A small CTC image transcriber, trained from scratch.
Model: norm layernorm, activation star_relu, num experts 8, patch size [4, 4], layers 14, width 128.
Training: muon at rate 0.004, batches of 48.
Data: trained on numbers of one to four digits printed on busy colour backdrops, 73750 training examples.
Rows from block 11 of a small CTC image transcriber, named by matrix and row number. Rows with one number within an expert belong to one neuron, the router's apart. Each number is 200 + 30 x the weight over its row's rms, rounded and kept within 0 to 999. All counts start at 0.
Before each expert's rows are labels from the 100 images, of 14976, where the router gives the expert most weight on average: "strongest on" is what is common among them. Only what is clearly more common there than usual is listed. The data: numbers of one to four digits printed on busy colour backdrops. In brackets: how many of the 100, against the usual share in percent.
# router: router (model.blocks.11.mlp.router.weight, 8x128, trained with AdamW), inputs 0-127
# up: expert up (model.blocks.11.mlp.up, 8x64x128), inputs 0-127
# down: expert down (model.blocks.11.mlp.down, 8x128x64, transposed), outputs 0-127

# expert 7
strongest on: the digit 3 (66 vs 23.1); first digit: 3 (53 vs 10.7); the digit 5 (49 vs 22.7); last digit: 3 (44 vs 10)
router.7,190,204,166,227,179,155,178,153,195,175,191,172,163,205,209,151,188,164,202,198,201,249,197,192,187,145,142,190,210,236,262,222,207,189,201,189,194,211,228,211,218,224,198,199,161,223,202,166,191,244,246,220,173,172,197,138,230,193,251,170,182,160,149,234,251,215,203,148,201,179,212,157,138,204,242,170,158,188,169,234,201,217,153,173,213,203,217,190,234,243,176,169,165,238,191,233,225,258,172,183,222,153,245,211,250,197,203,218,253,172,181,189,207,181,165,209,214,141,160,237,195,201,164,205,157,196,222,166
up.0,246,256,220,144,133,204,211,156,193,181,192,158,204,220,189,200,254,230,160,271,217,177,224,205,230,213,248,196,171,152,177,169,165,224,211,184,185,170,185,162,188,202,200,179,181,176,221,202,194,204,213,178,144,252,200,157,174,230,146,199,226,178,213,260,202,223,213,199,186,207,113,206,225,181,222,236,187,211,224,199,235,183,224,240,223,234,158,190,201,196,214,191,225,242,206,202,168,138,198,194,193,179,215,187,228,171,234,195,165,176,228,212,283,195,200,209,217,160,226,215,199,181,274,201,214,149,191,203
down.0,178,275,187,223,198,177,213,199,195,205,212,204,189,217,160,173,270,243,228,176,190,201,164,220,195,235,216,219,230,254,202,177,231,159,195,215,241,208,212,194,203,217,213,222,155,208,213,232,230,236,208,190,163,224,233,233,136,138,148,247,177,242,252,212,209,161,176,199,224,174,191,217,213,186,246,207,190,223,218,124,189,179,231,152,155,158,217,193,189,192,269,181,272,191,207,204,179,144,200,165,233,160,177,170,157,198,207,182,145,209,169,198,192,196,195,210,215,151,218,154,230,169,199,195,171,207,212,202
up.1,187,211,207,177,197,165,169,256,165,208,130,233,176,242,179,202,190,153,216,222,186,193,165,150,188,259,215,196,210,220,161,145,186,230,160,174,166,198,184,238,204,200,177,206,213,165,185,188,237,203,168,221,231,188,220,135,249,189,203,194,214,264,222,176,190,204,230,163,197,215,173,198,194,206,136,117,202,169,228,238,220,178,248,212,182,197,207,201,161,270,265,244,214,210,225,223,194,192,168,188,209,214,175,226,221,203,251,254,197,174,216,172,208,199,209,180,187,172,213,251,238,166,170,251,186,233,180,202
down.1,194,189,225,203,216,169,232,153,191,200,233,212,187,179,194,256,323,232,157,230,237,179,193,148,193,161,236,233,206,220,204,165,221,130,187,224,221,209,212,187,179,203,170,194,193,191,181,242,185,135,173,156,175,214,197,212,191,152,212,185,195,224,254,224,218,208,202,209,188,247,154,190,204,184,284,220,217,191,215,201,193,263,186,203,221,228,200,207,219,240,152,202,245,265,164,194,211,225,205,173,197,174,215,232,235,172,175,204,213,256,198,168,157,158,207,237,186,188,213,182,205,236,195,169,187,195,209,228
up.2,209,163,177,174,245,212,169,158,202,208,192,204,211,270,220,176,138,182,254,199,190,148,215,214,232,193,161,260,220,201,190,157,205,203,220,188,218,197,214,209,212,198,165,152,189,190,134,182,199,196,232,191,251,222,219,244,206,187,228,157,178,159,228,170,162,193,179,223,236,208,235,190,199,173,199,248,199,204,186,206,199,171,198,217,194,165,227,261,209,193,217,216,187,196,187,220,206,282,250,229,225,134,140,185,173,182,136,252,221,192,256,196,279,175,204,184,181,204,197,204,197,208,202,248,203,158,170,189
down.2,202,233,233,174,163,200,169,225,195,193,231,216,183,195,148,231,205,205,219,144,257,197,218,251,193,241,141,173,178,230,190,158,210,247,213,202,182,164,193,221,174,199,175,198,191,153,223,153,189,171,215,271,159,213,221,169,163,247,200,229,141,220,189,217,165,213,195,205,256,155,146,188,215,207,192,159,205,242,220,196,172,213,183,225,242,140,182,188,224,211,243,235,154,212,204,98,214,158,209,265,215,212,186,162,169,194,201,219,202,228,201,170,180,179,207,222,211,236,227,220,200,220,199,165,230,200,206,211
up.3,156,259,201,186,179,192,237,231,188,182,198,258,173,201,171,264,167,166,204,170,227,227,214,243,197,177,246,196,157,180,197,163,208,221,152,212,148,216,134,196,171,205,164,162,166,201,234,215,151,162,130,187,214,172,238,248,181,196,175,197,152,208,212,186,230,220,195,201,209,208,157,200,186,202,201,221,171,217,202,192,223,217,231,196,240,220,204,201,203,237,121,268,220,225,167,160,145,191,237,194,144,247,192,221,201,228,224,212,198,203,256,202,226,212,167,201,147,220,214,195,224,244,187,239,197,221,187,196
down.3,148,153,283,209,165,226,186,224,213,174,227,233,193,178,244,189,223,204,192,198,234,199,218,178,216,242,240,212,256,228,258,215,220,257,188,194,226,265,167,206,175,174,213,216,166,207,192,177,215,159,229,238,234,262,206,212,164,203,209,213,166,211,179,169,126,189,213,173,155,220,188,204,236,224,156,152,211,280,245,154,198,206,186,218,192,170,244,206,184,200,207,168,177,195,231,216,192,161,215,172,164,192,208,202,187,255,185,148,175,233,146,227,199,209,215,188,173,217,188,186,176,210,206,255,206,220,178,218
up.4,236,213,166,196,178,207,194,202,189,185,155,223,205,197,174,226,193,236,227,232,222,197,239,222,200,216,200,145,217,182,195,191,228,185,167,216,185,227,205,187,197,210,212,173,260,155,227,194,200,229,234,199,254,235,221,186,141,239,225,237,214,191,232,224,149,217,180,212,205,174,170,231,196,194,110,177,216,197,216,204,237,154,193,263,223,183,162,214,186,195,107,155,163,177,210,227,161,183,193,153,198,215,151,222,169,253,146,172,214,227,224,250,191,171,209,200,165,184,211,233,248,183,178,177,241,186,263,228
down.4,168,226,186,179,288,235,215,165,209,208,199,208,174,207,219,138,185,196,153,165,207,185,251,208,202,188,199,234,202,246,250,213,229,230,211,227,201,217,149,182,200,212,222,166,191,166,216,238,210,204,194,251,193,205,219,172,199,204,165,272,227,198,212,201,216,230,221,210,232,230,204,209,176,225,291,235,187,168,200,121,169,175,244,163,207,237,190,194,179,176,205,179,195,149,178,226,186,192,167,249,187,170,210,189,250,202,195,141,234,175,233,184,172,257,195,197,117,183,184,194,172,177,200,231,201,188,223,175
up.5,179,207,187,155,184,230,255,216,293,152,219,185,200,135,184,141,236,174,207,202,228,229,200,217,197,171,219,186,156,193,210,192,178,257,223,188,220,179,151,184,163,173,171,214,199,247,185,208,210,215,217,187,173,160,187,222,200,233,151,190,221,230,177,233,208,223,210,202,217,228,107,162,205,195,213,169,209,214,212,177,208,175,169,186,177,247,200,168,168,183,247,230,177,195,218,170,139,208,228,229,223,216,216,217,178,180,196,270,253,175,223,208,159,203,210,212,202,188,140,220,218,213,251,162,183,217,247,237
down.5,194,345,247,168,190,199,193,193,229,222,196,209,216,195,227,207,210,186,204,212,123,180,183,241,207,223,212,224,232,209,217,161,192,210,217,251,184,172,257,222,213,187,219,230,193,163,205,202,196,199,206,185,274,274,195,196,166,136,189,255,193,190,153,178,202,240,224,187,232,205,198,208,190,254,179,203,188,213,182,256,211,183,237,206,165,239,179,190,162,175,167,146,189,194,193,215,216,177,190,172,261,184,159,186,186,197,193,243,190,239,203,217,251,209,177,194,176,210,233,193,199,184,216,158,188,225,200,210

# expert 1
strongest on: length: four (94 vs 25.2); the digit 8 (55 vs 23.3); the digit 6 (52 vs 22.9)
router.1,172,177,221,187,214,144,238,224,142,210,254,176,217,202,224,204,177,253,190,166,219,208,188,193,235,148,157,172,175,232,226,195,257,163,188,193,219,179,166,230,176,205,230,251,215,199,220,215,156,173,140,265,193,195,224,160,173,162,158,218,183,216,200,209,219,243,151,208,234,196,208,180,221,206,216,186,197,165,239,169,225,286,189,197,225,244,280,243,188,181,238,234,187,242,142,258,205,206,171,226,199,206,196,210,177,236,193,200,199,204,244,246,208,195,188,209,209,166,186,230,195,184,228,168,225,174,211,205
up.0,207,233,156,197,215,141,211,209,218,187,229,198,220,197,172,245,187,136,232,155,183,203,177,213,252,176,211,162,207,227,211,216,262,216,203,234,171,215,214,229,244,249,234,235,149,215,185,259,162,220,169,197,176,156,243,201,176,189,244,246,226,198,220,184,188,161,210,174,160,173,174,214,177,174,171,233,204,214,148,234,240,209,165,179,217,153,195,185,192,216,162,183,201,241,208,179,215,133,198,175,196,219,167,206,207,198,198,287,195,207,119,183,190,199,204,172,201,186,155,207,192,184,219,228,230,215,257,245
down.0,234,227,241,198,218,195,194,268,288,194,205,190,167,217,212,186,293,193,220,198,173,212,209,233,199,183,199,196,181,192,154,161,183,247,174,201,228,202,213,147,186,203,210,209,169,208,185,165,190,201,267,202,185,163,241,210,178,176,208,142,226,207,211,177,189,254,235,191,189,147,166,202,216,213,203,171,206,177,199,205,193,175,182,178,181,192,232,205,180,179,201,113,191,239,189,208,202,181,221,277,128,187,164,222,174,198,193,203,217,207,179,193,251,161,204,216,233,195,261,233,186,253,220,195,233,180,145,178
up.1,180,244,184,226,231,198,235,143,176,240,179,216,222,156,236,226,202,153,206,192,177,214,151,222,186,210,189,216,184,193,250,175,130,215,242,183,174,168,196,226,164,149,180,210,184,222,207,180,219,191,214,180,169,233,175,171,242,198,232,212,204,175,243,188,234,167,232,196,184,214,227,241,194,233,147,232,220,183,220,196,198,228,210,167,186,138,223,192,224,248,257,235,236,266,237,201,227,213,146,194,198,164,178,193,230,169,177,217,172,135,179,154,204,246,157,147,228,164,160,184,201,224,202,234,214,168,237,190
down.1,252,240,143,200,172,223,193,165,176,202,199,168,201,222,193,185,241,200,231,197,235,214,212,248,183,241,133,177,222,171,158,216,189,206,217,107,161,204,233,213,182,169,256,235,226,184,221,205,204,239,238,227,194,188,220,180,217,189,217,186,218,194,232,210,126,182,228,183,187,247,177,209,185,250,144,187,193,216,229,140,187,197,240,178,210,161,165,189,201,199,178,171,206,225,181,218,237,173,156,204,209,185,221,163,213,214,159,200,172,215,163,273,186,193,176,191,231,252,233,239,190,204,226,205,210,249,159,257
up.2,173,199,238,213,269,233,261,184,212,222,180,254,211,216,260,246,216,234,209,231,213,200,202,234,221,191,185,171,233,210,222,193,182,200,167,214,197,129,173,258,150,173,198,200,196,150,175,188,267,217,248,191,161,201,120,194,230,208,181,251,218,124,203,171,193,197,232,166,169,213,190,201,191,218,194,152,230,171,177,168,195,205,225,203,177,233,216,172,195,213,234,228,208,152,174,151,183,145,240,216,174,191,242,265,216,221,178,193,206,202,166,191,197,181,167,194,230,168,169,191,183,195,204,163,207,241,183,205
down.2,222,213,203,178,184,205,159,173,214,231,223,230,252,211,194,216,243,164,240,238,260,199,198,241,193,194,221,226,150,214,166,221,194,205,167,233,230,163,202,233,189,149,256,214,240,161,224,202,169,157,196,195,206,179,181,209,193,222,248,207,203,171,215,171,164,277,209,207,173,222,177,218,193,156,188,149,206,234,170,182,246,211,242,199,172,185,197,181,245,233,270,212,203,175,192,206,187,197,168,123,203,147,229,150,156,166,208,214,183,173,160,244,247,227,196,233,178,232,235,182,202,183,214,237,205,149,172,181
up.3,212,190,250,184,132,162,204,230,212,231,222,231,215,182,257,155,197,198,175,236,220,191,224,241,196,192,165,214,179,206,165,127,212,181,211,173,206,196,251,194,210,193,159,159,167,240,167,195,198,233,166,192,230,186,202,199,142,241,177,208,189,211,212,217,231,260,226,177,223,163,157,284,206,183,225,226,173,164,169,205,160,168,219,188,218,212,224,237,167,204,155,176,196,233,165,181,209,209,212,183,168,210,182,225,178,203,207,146,169,230,155,160,176,204,224,194,237,204,278,199,218,221,171,273,185,190,217,240
down.3,180,102,213,223,143,200,236,207,261,240,159,237,240,220,190,288,215,222,256,181,146,195,214,211,193,209,227,180,189,171,218,181,152,204,191,212,207,221,160,225,185,192,172,142,150,199,193,195,188,209,260,236,167,228,225,194,223,196,130,202,187,185,197,198,184,174,202,208,155,236,209,220,211,218,198,167,199,197,197,168,271,238,176,179,211,233,222,218,211,249,189,205,230,168,152,178,212,227,195,201,243,214,245,209,212,160,220,219,149,179,219,244,235,181,208,206,187,194,228,182,185,197,183,169,151,195,167,210
up.4,218,178,200,115,262,166,199,192,186,204,195,139,225,252,190,174,230,165,231,173,200,180,212,229,155,151,133,160,227,188,211,236,251,209,183,162,186,225,170,152,266,222,194,173,194,230,224,241,168,222,192,227,204,184,216,181,174,218,241,169,221,231,211,168,197,167,224,203,156,209,210,187,165,148,217,191,182,195,210,239,215,233,218,171,231,246,225,216,208,166,273,215,164,204,198,222,196,168,229,185,259,203,156,199,243,180,191,275,188,192,204,174,225,198,204,199,203,172,179,202,190,208,200,217,166,158,201,251
down.4,237,189,250,211,229,159,197,228,210,179,151,195,235,147,205,205,200,229,161,208,192,217,174,224,194,207,229,257,180,155,142,210,153,185,231,208,192,206,177,208,167,218,239,162,198,172,234,185,193,227,222,101,172,228,183,231,204,204,145,211,168,159,193,208,227,180,170,191,164,168,268,201,241,195,234,161,209,263,225,191,248,273,222,166,216,218,203,202,256,176,211,170,182,233,224,186,180,183,207,183,161,185,199,190,182,254,205,218,225,192,201,203,182,173,206,182,212,204,183,157,256,182,204,237,205,248,145,190
up.5,215,199,215,182,211,196,231,235,174,162,140,151,170,226,201,146,220,198,247,201,184,260,210,213,153,223,227,158,154,155,248,187,191,187,230,196,257,213,185,221,151,184,182,225,219,163,170,216,195,240,206,206,224,204,187,141,200,264,193,207,206,186,222,218,202,190,211,196,234,256,181,239,250,203,202,203,149,178,195,221,163,146,164,253,257,214,151,174,208,174,163,219,176,188,209,192,210,257,198,212,184,179,198,216,242,238,160,207,168,175,210,200,209,148,218,236,142,219,170,217,210,191,220,172,135,208,217,231
down.5,207,217,236,205,237,187,200,184,186,221,166,220,215,200,213,170,172,197,213,195,203,196,95,189,201,240,197,207,253,221,168,186,221,213,232,192,214,218,161,194,202,194,181,178,170,228,196,197,214,189,193,181,175,176,205,166,225,186,179,159,169,238,247,165,206,175,203,198,245,178,183,201,176,117,199,200,196,166,245,195,159,197,197,189,209,154,196,213,171,172,226,132,183,217,241,110,219,254,218,186,190,233,246,198,270,217,209,160,180,212,201,130,163,197,186,224,207,147,240,157,143,169,204,188,257,183,185,208

# expert 2
strongest on: length: one (98 vs 24.6); the digit 2 (48 vs 22.4); first digit: 2 (48 vs 9.3); last digit: 2 (48 vs 10.1)
router.2,242,215,167,203,123,193,190,214,202,166,219,221,147,154,229,247,241,189,215,236,194,201,192,176,196,197,168,168,190,210,238,191,217,160,197,182,190,129,210,211,200,253,257,188,195,219,211,191,175,191,219,235,144,165,198,244,200,197,211,214,183,135,175,241,235,210,211,169,156,180,202,136,238,233,176,233,221,192,200,178,207,226,262,174,189,224,206,243,192,248,194,187,160,173,202,263,235,192,204,168,202,210,261,138,233,214,195,245,231,207,211,200,192,218,221,186,215,136,170,231,221,193,191,230,232,236,216,235
up.0,237,172,226,233,200,187,162,203,210,191,217,202,136,168,225,153,191,244,203,214,243,201,193,183,187,202,65,179,184,198,232,206,205,158,215,213,183,202,147,242,154,251,244,170,178,172,223,216,166,232,227,218,262,175,212,167,217,143,184,190,241,207,164,234,179,201,175,202,248,194,145,188,231,226,178,234,182,164,200,181,198,223,135,196,203,210,182,212,208,203,160,217,254,156,201,224,200,222,219,176,198,173,196,197,214,182,243,191,239,201,195,237,183,214,217,211,231,203,238,192,153,205,164,215,233,250,213,193
down.0,196,198,233,185,206,186,205,202,236,204,232,218,234,237,224,220,219,183,177,196,187,175,213,171,194,187,189,144,230,240,140,218,200,215,214,215,203,250,160,202,227,200,200,174,138,179,232,183,190,162,189,227,242,180,220,191,199,208,257,214,215,188,257,181,187,214,177,179,223,234,295,223,179,205,226,228,206,139,197,251,196,186,198,237,168,213,228,219,193,160,172,163,204,198,196,129,195,293,238,255,168,190,193,186,185,166,204,156,177,153,188,176,151,243,223,225,220,187,239,184,200,158,175,168,236,153,180,182
up.1,189,190,252,244,223,217,189,220,209,208,174,199,219,199,230,188,175,183,197,189,203,227,231,217,202,189,181,197,187,224,224,189,212,214,168,241,179,206,210,181,281,214,165,210,175,208,224,170,183,213,194,170,155,163,131,180,166,154,197,188,160,206,224,231,214,224,167,199,244,240,103,175,210,143,258,173,207,189,202,244,228,213,227,194,160,225,256,205,190,197,166,170,164,189,226,164,195,131,230,181,171,203,195,239,159,187,227,191,215,155,165,224,256,214,179,204,245,229,254,273,193,176,164,213,195,229,199,214
down.1,216,200,219,166,180,153,239,241,297,194,194,213,216,194,208,159,155,168,216,258,192,251,251,185,189,194,169,185,223,227,176,160,233,205,192,198,203,207,231,183,176,164,200,238,213,188,194,226,199,247,204,224,256,172,189,190,188,165,201,203,192,222,159,154,201,206,240,189,217,255,227,220,170,256,135,161,201,165,192,164,242,122,230,228,123,145,225,215,198,197,191,161,202,255,197,202,187,225,276,217,196,186,204,208,212,186,182,195,205,202,179,201,194,198,180,238,204,207,238,195,173,182,185,168,183,198,165,159
up.2,177,247,191,175,201,136,203,210,248,259,164,257,225,206,206,196,191,191,178,205,193,104,215,225,218,229,197,218,187,176,208,239,196,212,177,212,147,233,204,183,186,192,179,156,181,199,194,180,157,244,166,194,197,183,206,205,175,198,219,194,205,187,163,194,145,226,208,204,234,231,186,196,198,233,151,169,200,190,177,210,205,161,172,213,220,220,193,147,199,230,154,184,295,226,161,162,180,189,222,257,255,212,213,186,132,204,204,163,212,219,259,210,251,206,181,219,201,239,182,153,218,180,181,188,190,206,262,236
down.2,223,184,96,149,178,188,213,209,199,207,217,192,177,202,248,214,210,204,233,217,100,180,204,167,195,210,221,167,179,201,228,194,172,213,224,228,221,210,204,192,117,198,258,216,192,173,221,184,171,214,200,164,232,276,222,237,180,201,187,186,149,160,186,206,254,179,166,208,205,157,236,200,211,234,151,174,203,249,209,208,165,233,231,178,197,223,236,192,229,184,214,163,207,203,197,219,194,211,229,183,162,182,197,193,181,261,209,201,240,237,189,205,164,200,201,203,187,178,176,164,166,256,187,205,198,203,236,121
up.3,247,177,192,216,140,144,184,210,185,250,181,186,201,236,238,244,170,238,196,201,215,189,174,198,139,181,206,227,218,242,159,173,190,203,160,199,237,241,187,284,204,193,219,188,150,243,232,210,169,196,199,231,202,249,224,163,234,175,188,245,202,157,243,250,204,176,178,204,207,246,153,226,233,212,210,213,194,174,168,266,207,206,192,176,188,185,214,219,188,161,171,225,171,185,145,190,240,166,191,228,226,226,161,208,211,179,217,179,171,144,182,213,270,225,177,175,175,197,182,167,224,200,194,132,220,208,186,210
down.3,196,217,265,209,202,185,193,175,210,215,241,214,213,130,196,138,201,179,177,198,238,261,203,155,219,174,182,229,173,231,236,198,185,228,176,197,153,193,174,179,233,175,189,191,201,230,197,257,182,281,203,164,201,174,202,158,254,242,190,222,179,152,182,198,180,195,250,208,165,156,200,197,180,144,227,176,200,202,187,198,239,208,168,164,187,227,214,199,219,234,274,197,242,258,173,219,216,213,158,166,227,268,245,234,157,216,185,195,231,182,207,215,175,207,207,207,164,180,162,173,241,213,180,211,213,210,244,181
up.4,180,231,199,170,176,200,235,207,221,185,194,226,192,249,221,154,212,227,170,230,219,196,204,163,184,186,188,154,183,111,207,186,209,223,194,178,178,219,201,238,204,172,213,204,218,189,202,151,178,221,223,258,244,197,244,194,167,127,225,199,159,220,234,229,161,172,223,183,199,169,265,241,223,242,178,191,166,197,173,233,213,141,203,207,219,227,239,177,201,244,156,221,203,176,194,190,262,162,212,176,226,209,256,216,166,182,178,240,158,147,159,189,240,253,143,208,216,202,219,238,152,208,182,191,229,209,182,218
down.4,197,201,185,231,210,189,244,182,154,210,164,217,188,176,165,203,151,216,180,156,212,111,214,221,215,239,211,237,211,188,155,247,229,134,221,275,216,191,186,230,162,187,217,196,233,213,221,226,212,268,230,175,260,185,204,215,236,251,217,180,215,227,166,202,204,198,202,184,207,219,188,187,164,201,213,185,188,163,208,197,229,185,212,227,194,167,146,236,209,257,240,152,157,205,146,183,197,204,157,188,207,233,190,207,184,241,212,162,215,214,147,216,225,178,213,170,146,207,164,174,156,210,205,225,154,185,263,208
up.5,210,135,200,183,246,254,212,193,215,200,158,223,198,257,197,191,206,246,206,215,139,211,212,217,253,212,202,204,255,213,187,194,197,241,217,248,230,214,193,187,186,215,230,202,156,192,239,175,197,159,151,154,190,183,212,189,147,178,172,230,182,206,209,201,273,171,170,209,217,212,183,193,222,176,235,177,211,244,162,210,133,218,220,285,185,137,199,172,192,203,186,195,186,150,163,236,203,200,202,179,209,154,161,270,163,220,215,177,155,239,235,181,198,204,191,200,192,204,185,165,236,213,161,255,179,194,223,185
down.5,194,290,208,199,219,196,191,226,195,205,233,202,211,233,242,153,175,210,182,167,218,245,206,226,184,198,205,205,195,199,218,191,163,149,215,168,209,204,205,209,190,174,225,183,157,167,199,166,151,209,230,188,107,196,199,194,224,222,195,208,220,139,211,217,137,240,228,207,266,232,208,232,181,212,190,148,200,124,211,176,210,142,181,179,206,152,201,184,225,179,217,208,200,264,218,101,216,225,197,252,258,203,178,161,222,182,221,217,212,238,193,210,169,203,182,194,207,213,189,219,170,182,253,189,184,178,187,189

# expert 3
strongest on: italic (74 vs 46.4); the digit 7 (72 vs 22.5); first digit: 7 (54 vs 9.9); last digit: 7 (44 vs 9.9)
router.3,224,236,182,213,194,166,222,175,243,150,171,197,230,164,173,177,176,179,131,253,189,187,200,148,196,230,153,203,195,139,164,186,248,214,260,258,201,220,170,182,176,152,209,220,272,201,144,197,173,194,248,191,234,193,154,189,182,237,187,222,184,204,171,193,218,225,201,193,211,206,166,161,165,215,184,268,206,197,224,223,162,189,141,220,229,170,208,204,177,175,145,168,182,174,182,243,176,215,233,198,196,207,186,204,161,227,241,246,254,191,157,187,183,228,217,208,186,185,183,185,223,202,170,214,209,253,238,231
up.0,172,224,177,214,201,226,172,184,171,187,246,228,226,146,251,223,164,244,166,225,175,217,231,252,241,233,169,191,146,235,198,201,181,211,195,156,233,147,183,138,241,166,234,194,182,158,219,191,232,273,199,202,195,196,199,154,182,208,152,193,214,249,207,181,176,250,197,200,203,217,184,198,238,192,169,232,205,196,177,187,202,142,235,214,188,222,177,216,202,160,159,200,194,276,213,203,180,144,224,225,241,240,188,190,216,174,212,185,226,181,213,174,209,193,187,216,267,207,154,194,197,247,234,209,126,179,177,197
down.0,226,246,165,235,221,225,249,178,211,221,195,220,232,201,194,200,183,216,164,178,192,169,157,161,200,178,224,215,256,182,215,206,246,208,210,207,185,203,196,246,189,186,218,171,248,203,183,163,203,201,155,193,230,194,220,226,181,211,225,206,214,228,178,212,282,163,234,197,194,217,228,197,182,203,211,221,198,205,226,193,204,205,158,161,158,154,138,172,241,232,203,162,247,196,197,237,185,239,201,100,235,167,237,222,148,200,223,200,146,191,187,148,235,202,165,223,189,202,196,208,146,172,194,196,226,142,188,287
up.1,204,173,180,200,239,194,239,224,234,156,216,198,191,142,213,191,211,231,182,171,188,172,203,235,181,197,196,209,197,207,190,151,218,245,203,184,236,165,159,175,245,155,175,157,210,199,154,193,216,225,202,172,246,183,123,176,228,178,122,224,219,244,255,274,226,197,225,237,215,228,173,237,188,183,165,223,188,142,183,201,222,150,207,211,201,222,181,219,208,196,220,234,153,184,187,206,191,227,223,200,168,176,114,218,169,235,222,228,210,173,232,209,159,225,148,189,160,210,251,234,246,209,208,211,201,202,222,224
down.1,229,218,219,257,219,166,204,233,241,203,210,193,242,261,182,180,199,212,172,261,183,244,200,215,178,209,160,195,211,203,200,193,206,179,211,171,213,224,165,231,121,229,254,217,209,180,211,166,214,214,239,158,150,200,204,217,193,218,207,209,208,193,223,184,230,135,230,214,171,176,233,206,174,172,184,187,216,281,208,153,223,200,227,205,114,208,168,230,243,171,174,201,155,181,164,241,194,239,169,144,242,220,177,168,254,210,197,199,202,188,189,157,175,198,215,187,224,237,172,179,173,173,186,213,249,197,229,143
up.2,195,187,291,250,197,193,204,136,197,213,207,205,265,239,173,240,165,183,170,169,185,180,209,206,206,183,184,221,200,149,238,196,199,223,197,190,228,194,119,209,227,183,213,177,210,189,212,213,168,185,214,190,187,258,242,219,189,191,241,168,186,203,207,155,174,154,256,164,216,207,189,234,216,184,170,230,188,186,190,176,211,235,249,216,242,206,162,170,161,163,159,206,241,176,261,264,206,244,186,200,148,208,197,166,188,189,124,189,253,194,217,153,223,220,208,158,190,189,189,191,201,204,219,251,185,220,211,218
down.2,139,168,191,180,223,229,176,188,243,219,225,195,223,160,189,168,216,185,178,246,143,189,172,209,199,229,230,174,202,230,168,204,215,211,208,200,183,181,152,222,226,176,202,229,233,177,239,165,219,214,267,261,195,168,193,199,196,209,249,196,233,197,254,259,213,225,277,187,207,212,207,200,228,180,195,238,192,250,177,200,130,224,111,238,165,160,153,262,182,177,194,191,231,173,180,169,195,215,190,183,172,215,185,227,201,228,215,240,201,202,202,206,272,193,193,164,220,165,190,154,203,240,194,196,236,200,219,208
up.3,147,239,232,212,228,226,212,248,226,199,181,178,257,223,155,203,216,236,187,174,151,216,187,194,221,204,240,252,212,229,196,199,162,184,274,219,215,207,150,210,253,239,228,184,184,213,201,232,214,160,206,222,197,202,188,244,117,181,184,206,169,192,213,190,127,180,206,206,199,240,169,199,161,212,233,223,200,186,174,165,202,173,190,169,220,150,239,216,229,200,166,201,157,215,227,163,146,201,273,242,172,174,197,172,191,161,156,162,231,207,189,169,212,230,187,179,252,201,154,158,191,170,223,212,202,201,214,235
down.3,207,188,199,209,181,192,188,196,228,197,247,218,235,154,207,202,140,187,194,167,232,142,225,184,200,195,204,246,212,180,206,229,171,185,206,154,238,199,197,226,189,170,195,220,167,159,199,187,186,195,260,241,249,198,204,193,213,203,213,154,206,226,248,209,145,193,217,185,182,221,253,223,190,174,174,188,197,238,210,188,204,157,168,276,185,179,198,206,224,118,181,204,223,229,168,105,220,220,185,212,220,184,226,114,184,223,186,204,166,230,221,257,285,211,198,197,184,183,190,210,161,225,212,191,236,151,205,220
up.4,165,211,192,183,206,230,210,225,178,209,251,237,180,216,187,169,217,214,179,195,204,183,182,223,176,145,264,195,205,210,144,186,160,213,225,195,206,126,207,255,172,230,181,203,216,191,204,235,203,163,216,246,148,166,204,191,234,224,207,154,182,153,177,240,176,149,215,187,232,235,294,180,204,169,170,196,233,248,171,226,214,204,195,189,208,195,212,223,197,238,225,254,145,222,217,155,184,233,179,195,243,150,239,184,251,183,171,206,251,218,226,174,195,190,226,209,195,188,165,166,141,203,181,217,189,201,242,155
down.4,226,206,195,215,250,171,170,238,138,221,236,189,185,170,236,178,226,229,204,234,152,215,246,190,200,194,221,204,147,215,197,210,158,219,165,201,126,239,218,171,163,175,236,150,204,209,236,207,177,183,267,174,260,138,240,211,188,202,223,182,204,206,189,227,218,240,192,178,173,235,193,209,183,176,189,192,168,203,218,185,153,267,173,198,225,160,210,191,161,177,160,204,222,217,211,176,208,248,249,218,162,194,168,232,209,153,195,225,201,185,169,209,244,149,172,152,244,175,228,143,190,193,200,216,240,240,188,200
up.5,193,209,216,199,181,183,246,177,156,156,176,211,153,224,211,214,169,182,208,174,267,242,205,199,241,133,211,207,211,193,190,156,202,152,218,195,245,218,209,169,238,213,172,171,207,201,244,239,210,171,240,202,145,166,229,139,227,186,178,145,182,244,155,207,213,202,214,235,198,182,198,173,187,167,175,223,245,179,221,221,231,173,179,169,237,233,179,180,255,179,257,227,194,204,266,243,120,167,240,218,208,196,232,176,177,235,202,228,171,228,177,187,178,172,229,207,163,176,190,181,220,230,182,210,182,233,225,234
down.5,237,230,198,196,234,147,184,248,208,189,158,201,191,230,200,166,142,232,217,163,234,176,210,164,201,176,231,198,217,217,173,233,185,132,182,188,187,198,220,219,152,203,215,259,165,196,217,141,176,229,237,195,195,173,246,173,204,249,173,170,176,218,189,177,229,188,222,196,209,191,218,206,212,189,280,210,221,140,167,173,137,224,212,211,193,188,192,226,174,196,296,216,234,186,200,159,222,181,240,237,190,194,224,150,222,232,199,166,199,175,228,195,221,177,172,214,181,230,178,175,255,239,205,216,148,227,247,188